From a checkpoint of a small contrastive audio-text model: waveform 16khz input, 19.2 epochs.
Rows from block 5 of the audio encoder of a small contrastive audio-text model, named by matrix and row number. Rows with one number belong to one neuron. Each number is 500 + 50 x the weight over its row's rms, rounded and kept within 0 to 999. All counts start at 0. Numbers have three digits each. After the name is the row's rms in percent of the matrix's.
After each neuron's rows are labels from the 100 clips, of 14976, where the neuron reaches its largest size: "lies over" is the class under the peak; "strongest on" is what is common among them. Only what is clearly more common there than usual is listed. The data: melodies that start on their tonic, played by one synthesised instrument. In brackets: how many of the 100.
# u: gMLP up (value half) (encoder.blocks.5.mixer.u.weight, 512x384), inputs 96-191
# v: gMLP up (gate half) (encoder.blocks.5.mixer.v.weight, 512x384), inputs 96-191
# out: gMLP down (encoder.blocks.5.mixer.out.weight, 384x512, transposed), outputs 96-191

u.53 091:561453480561538429431496538484506532453580562476583432468481492504618554486608499460516448458568510442482460555600595476463463493462504510525490503515466446493466549586447460438524571449573421594512502435476477541446437535527563520440518469427430543580459498445576549556519471403537436445
v.53 090:447450500569520598498477492465436493484482494490470516592446535591431504391480521449542525445513519548526464393442470447560496524477513563489531509569505510480473436489559467506516415480520525566531474404583489504508432544524575391428519574533516502473509522477455480575603429573459499461
out.53 096:519465494484504549513563541395538413482421452530520529493502446429454488427484446589545567521467510484590553449413381558520540588574438516456443528543512526485497463543523547480498504560432463466536526591486479514560613387443498485551463506559559474462505518516424517533455515591450421508
lies over: F#5 (38)
strongest on: the note F# (74); tonic: F# (30)

u.190 108:498459587533472607534496510517477397472563425533549573525511500407458498465462437542509526436590503475448537431421417519531494556498530519464539570542528602554518481451531479477427485481492465425415545478416524498525431536552601458528544511477515481554477501566593470495476474520471556472
v.190 123:496546446521526546538504483527437476356519510468479434506450569436546529579406501449515465431480355526593527477423557526485524447488533478513447493458542554509525617469573470361490461527467467504507478542564502459618455475548524467494446504512460454459584501555450656485426509549557505518
out.190 108:562467595537598460577499498577426508550465496463563438540573467563548448443496497537510446629547554509520569421479560557489532475549468403474543395499547558444495527418394526564508550563593502483478418566557549497446545570422424491492507506455489444411592513425524501585516509506450438539
lies over: E5 (38)
strongest on: the note A (97); the note E (82); tonic: A (55)

u.379 090:496486553509496438542497517439462463507522512599504435382458572447529463460483453442403510466490545519502449566502514411541518499555536457503452387555506485511494512519528462494579501494439620480464555517478498562542607558519429474454440568538461570455574463539511553528520429581446448420
v.379 091:454505570484477388474473625452564531577515540522472467505583528496527526425514483411502483433469498492477578485529482588490427558432435493517555391556461473554453529433496544441523535591504464483515581556587490472539488529528448513310540531603495492589547549595445540329488515541526549472
out.379 086:565511471538518526492483473541423523570500500446500513554523409513469504514515514560406455529509414486479481389444469562546661519536456476400481553476448392447478523478496556518429512560519515467594527486492553484479464569552561519576546496469556525439462544526484519521535520440555497455
lies over: E5 (77)
strongest on: the note E (100); tonic: E (54)

u.184 093:463468599575474524505517483404515486442529500455421578512444462491535569521503549568473416590496502505550546501450524508520511413463556469526467547588478485450528495553523494477523529509579521441528489577564514616467464481522527486479534525494529526482476535432523504483493464437487554555
v.184 095:420567500545411501438507515474506575464476504531401509503499526594553519521479558519537492530523502457535490444462559575444428431493497459453553397449490589423469464476584529518579502454449573602476486542503505504554449392531515497440517489515520513507497525356524529506441479565523643444
out.184 093:450496457473518471548536559505467473531492476514553405496489448499509568548485471534473491499487455470459449512555521479440519502537465559495528384470592479534483532491480511437515544446492485564519464502519411486463542538501603527507457571438365521433485471475511535430511493525444472542
lies over: A#5 (40)
strongest on: the note A# (99); the note F (69); tonic: A# (49)

u.127 098:527464575551504484483511534440471524440441477513561490452474484542512457425459516479591475432496509472480488498488534588480498496506462499584473475439527477467496465597554428453509560530463407520473554503540480472466500517430586542534528508496458506483484457517460500595455417464493546496
v.127 106:505565505539507504520524458505504560512549493620551592497434421440637527520545464450430516405549507500462512553486528506501463488486559558561498534537468508432490447534496509521491578462533543393552438514366510486431551464445420558495435555453538540526511410558508442494533523471466554560
out.127 099:513544609458548496571497498511428532501467564537468496517461512517471514617517538558438532501513582502542590429576506410542451559506507559512559581583509473396441594444430564557443535552429542582520492510455482528452485579547469500421372524490504458493422594497528386414462534594513478509
lies over: F#5 (54)
strongest on: the note F# (89); the note C# (75); tonic: F# (35)

u.443 123:558510455480461521510475513603503487493532552495492516444539441597486545489475534482499526490463368551551526494560578476536485460461467518550454433528445487540544586482546448407450496501549470561519417432499435515483602488489643522511462519487362557599491573438477502415505418538577526506
v.443 123:478365635507403532554416471557535425560571454458492465434639525528514459557517590460599528474461497458469567521502576540474412514415485475537569415505379625518531468458508532525523492513488492543507473558504517488519519555452420451475551433570505558568427542496390367463536515597527452468
out.443 113:481523433519494505466543328471461434450560365466523364585475518418436506496557493526448461479542470457477464571453408526415431617413558480431476528508567539465500449570569533518552599545413484468443585486472570424490539586549477508431497549459564484458525503519502435529417535502542511525
lies over: G#4 (38)
strongest on: the note C# (100); the note G# (98); tonic: C# (58)

u.386 093:487546500553491506543475530565525561524467448518550458480433519500502429510421437420507551418544487482605576427407447490514478466468455387539506484469464497565438518428539438492567413421534484375427521415527589595499572492481474442489524495493622512499510465605536509571485469492538524449
v.386 097:519469436397509588503537496494500429484468483448533517472486500499483531563632473480504510420518488571576460487535510522476507397430531532451568515533541469536428394602538503539434505481523479414480481513488541423534466538566499542403518475525569511449455455577530567408571518552535520575
out.386 095:440398519449528508507488479564531506474459595416479588488525485538442533402482521616514578577403466556472523487575436556471477518556541555486478536624512527521592540491565509455407528520459543410556576551461515477532531503548511487566484532468544545478434439506530468555477562528523464506
lies over: E5 (75)
strongest on: the note E (100); tonic: E (48)

u.8 112:517515500542499558458592425490585465499471420458557562539459550505546436601505471517555524538522378447494492568449561470446486499452514483508525465514497475495556551505505502489475490460545501502445520585420515617517506503546562478409476584469465549459477441503487465523424419542577493534
v.8 105:596600463451524452530525492504533467551396441484574605549438527478507427411463479609479535567418511459536441446606546454515479467521511426452480405482465559582510486423475511558488502403476476475572517447510506484509585518528410479586416501419508473440489561507561427446500453529542516421
out.8 111:483514516523548440553460469487451519557546512528525503509515490493423444396563489552532507459465502502449446570565504535435524448475433509569591482553504511534517472434571524512488503528550426528609417507502497487585446495542526559480474518512473480516523556480468464515476605390390531509
lies over: A#5 (43); B5 (29)
strongest on: the note F (87); the note A# (73); tonic: F (29)

u.224 117:492519503558522493612522560489451414546524530518443460430493513504522512455442593574474482508499580526575501556433388538576511439489408486474521517515477468558474466500475471468381483494548531522429498548461448400507507567480523521548518534460481365530485483481477497508573555498550508503
v.224 102:584443523505493571425534403585508521602483556475422538458524529541562570455529458458400427438408426513436500457464569558523431469420517470440467420505465451507488465503561564579487442519534476532385464420571585502478547512458433545525582523455513586507431464481543573491524455558491474488
out.224 104:450557473440527460518488479468499532572434495428529478545450511515493418503503527384485478538472447420508559555551472435362582459576503507529575466569625537457622537461520605570467501582481469502539611523476594556496510545517467497508525532442451543446536563505509515465416517501488594403
lies over: F#5 (33)
strongest on: the note C# (76); the note F# (68); tonic: C# (28)

u.73 082:535544585497517520485569397507530515476548646475489489521533457434486432506428467551491584477578493533461432491454498464475453492492517522312458472560481489590511464597524517614485523474533548546545563462560554463539386469551451530564462513612512496485578559513401486546488485500476496551
v.73 094:456459493575477541502452565564466512526490432484519518521445562504434519477436487485511588460569481469446514492469506614533516469510514526573529576478552562460513498506547455577505546477466478486479486429532640460506511524474468493500422598469441439510577537508535345505485576493491534442
out.73 091:527472442478546529524462503472442486455452501460556561471554523534662511608412531475550432434500445446532405564491565377415511535471512453577559505474540553519532570464446598482484527494443488519460482556472490486470528532454538455498530529506548512482417524461521483564419487509443449529
lies over: F#5 (68)
strongest on: the note F# (98); tonic: F# (63)

u.447 092:499578548525399534515507549431432512489550514540463527440451572441460423490499547572475515503499506578595481489436543552470494549549488460461538460569472495580464517420549465517549481512485426463434510520566424529449580459416551576514468392419372533474447395484493464570488518412486489442
v.447 095:586471594548463455506555461437532391429561540469486478504518443531532630486546471487531525459509489484457495466339525512454490487463496463481470488491461464478422516497457536539572516551484365512529512476499524482469538540519577515450503554505446521480415476521427488455552468559473487444
out.447 099:547436472458575495453530536578502483485442455573571505566497498524516551551480452474512435555419443540406524528573491457538427539495421569528516505503471507488462468588459421472558615441469564536492509547458573492509412500568544421522522573546493472567470562505478506386538468516552586518
lies over: G#4 (64)
strongest on: the note G# (99); tonic: G# (46)

u.76 089:564531564497483436514455504479575524552477572505481625412526478512483429509484495505475578476544547476376476496394487537428445475443382517551527497541547528516517453475512508456459496434447540554534579419518497463566490541499538460507470608565452522449533549494558459441572410497513487480
v.76 087:514513429417537472512522519544608564493477532536404494493542538435515518447481458588495525522543429461557427509520493466400538421516433516515520550479482535515491476498551492461527488599475496525455439444455522447418480510615463487452491541468437463513523468480469513468502560500614570474
out.76 089:405446415504492471484522532549441536478515477451516464553484610601446546404407552569507434503515363427512428532530499459486450379403466401487495469458433442530494504480478484475504501434557489468413525463577486475441563553431534420569589398554499445530506517505412490474453554508555534496
lies over: E5 (58)
strongest on: the note E (85); the note B (68); tonic: E (57)

u.304 099:527530536460556525434562532502532493450412518510546497421501451503419495478531543534474524442411566484506475508418507464532435521470482547535462475479547433580525521432507446461462537485523508431471624543537578460462576492467398405479443430504461470521614451440518503403428517494505553465
v.304 102:482416498457527497441428482407440432592468502405599484419576617428501562481478448495501451552512499406439535526429537512557515454434469500475442580491459491483537533494554528583417428514566521528536459414569523472541462514534473433437495448428491433443569545464552560414507516541454436505
out.304 108:464515419579463391530459525471525518531467435458471478483476499512563501476540557486524512531559459458413398428478414511544538470528446456455497516501455563456378491592466471523523448536469537484573453460429528550489514489513640530539501476421524499488460475574489429568511446499538487493
lies over: G#4 (52)
strongest on: the note F# (100); the note G# (99); tonic: G# (40); tonic: F# (33)

u.456 085:429529554555530475493511457513601606566405481506512500549493585530511476502546442658476462502490408462427515453543470528474453509560505499448421527462560527491520455454498479525534572487573701456449515556402567538508598526431438594474507474492511539490405524527432520563498551479411509465
v.456 096:543420559547467509490529437495496519422518523521468455436471485526512544529499536547575490504468587553446568506498460614550490472485489510479474627572504488468498477536457548430520477408506420505513512540480522461473454429447486470507510449555431428436477540564455432448447526436501576504
out.456 089:419398439436465425538471504503442482491587564513464433448522451373389481509479456423438465458540496504487505507444403448504526482384443452652532518568539520582459556557469547513489425472483379526442489510516386427492417442517561473457519494579449531490508433458495493513541458488409470428
lies over: E5 (57)
strongest on: the note E (100); the note F# (93); tonic: F# (32); tonic: E (29)

u.130 108:492596489423471335448544483513491563559527488472479518560538564475521466524497448507555541544576458490516551496500515557452485476516529399418564501566552575452472530496435522509512544543524517480547496418531484557459616446505471508468494514475466534644555501554536423416506477456437562503
v.130 107:549495429462500555525415551440491437454562475574444400517507438531411559535481525409576549517486413486496505497449474412441473525462523511619490477487521527490467555523600469493512445517578556623460514456542552496570460541440496446462472635516447464520518489453443490556507514533458387516
out.130 105:534431450501537535515524584428419584426529492538503480500564576524482448466455526506512423439482571511578532474545489404511457442542510467453464466560542491494619413505419408547466457540508507364474477381469539490519622493488487498488549478538525566449450513510532452493515538585496474463
lies over: E5 (34); E6 (30)
strongest on: the note E (98); tonic: E (46)

u.81 095:484563495552492528505516411484540534497488466592486426469516538530433464481467543432494520430506533537470616530558470476560471537406540613475558446509496499554424561528485516472443498396547406473525563472548545486550483491537628539450465383458463451380466531597515484510427447501524587460
v.81 098:536494439508566549504388529512506496492505486446487469466472430495496499506551489461507464539516471528451478516441574507501578599460480465398551522459473554519485451552584533490468603446440532532418459511460454443465598504481478563531436503620471530511559460403461500559511515418408483492
out.81 096:465521525500451492481491475390511406379515415383503488566530553552527545452466507576555492476434454419459462494482496462396437431490489370534459484451456472438631494527567547506466551454495580522515523482488440498542487482435402467605470560614559496508495560508512537471563502552532507499
lies over: F#5 (49)
strongest on: the note F# (82); the note B (76); tonic: F# (27); tonic: B (26)

u.359 099:521496477456487519635555452561524479519410503516572486510514486541549480516466530527501559554473470518535508500556532515442505489410526472511446472496489543507524433416388470511463456497495465431532586545558464466528572460486514498410484461573536472453549446461531487442515513520426500472
v.359 100:514577485434503510463514512448428436461541472538539579494459541504520398521448613434374502541564543497500526469543534573479443431482546397533506492540557559470506521479530483483521561511466497512513514525505543488576583394543486490534524429469512660474512454541438483402531458527459491503
out.359 096:579463566495491378358433496411505576494560570477467535471542473488552459512471440600420489543495475453457527437498433572522448468538536573532548574512503464469477578544564473517580491545507513498476482480446448482479478497568536478508511610464466514537497525612477482462521521509479496566
lies over: E5 (69)
strongest on: the note E (93); tonic: E (26)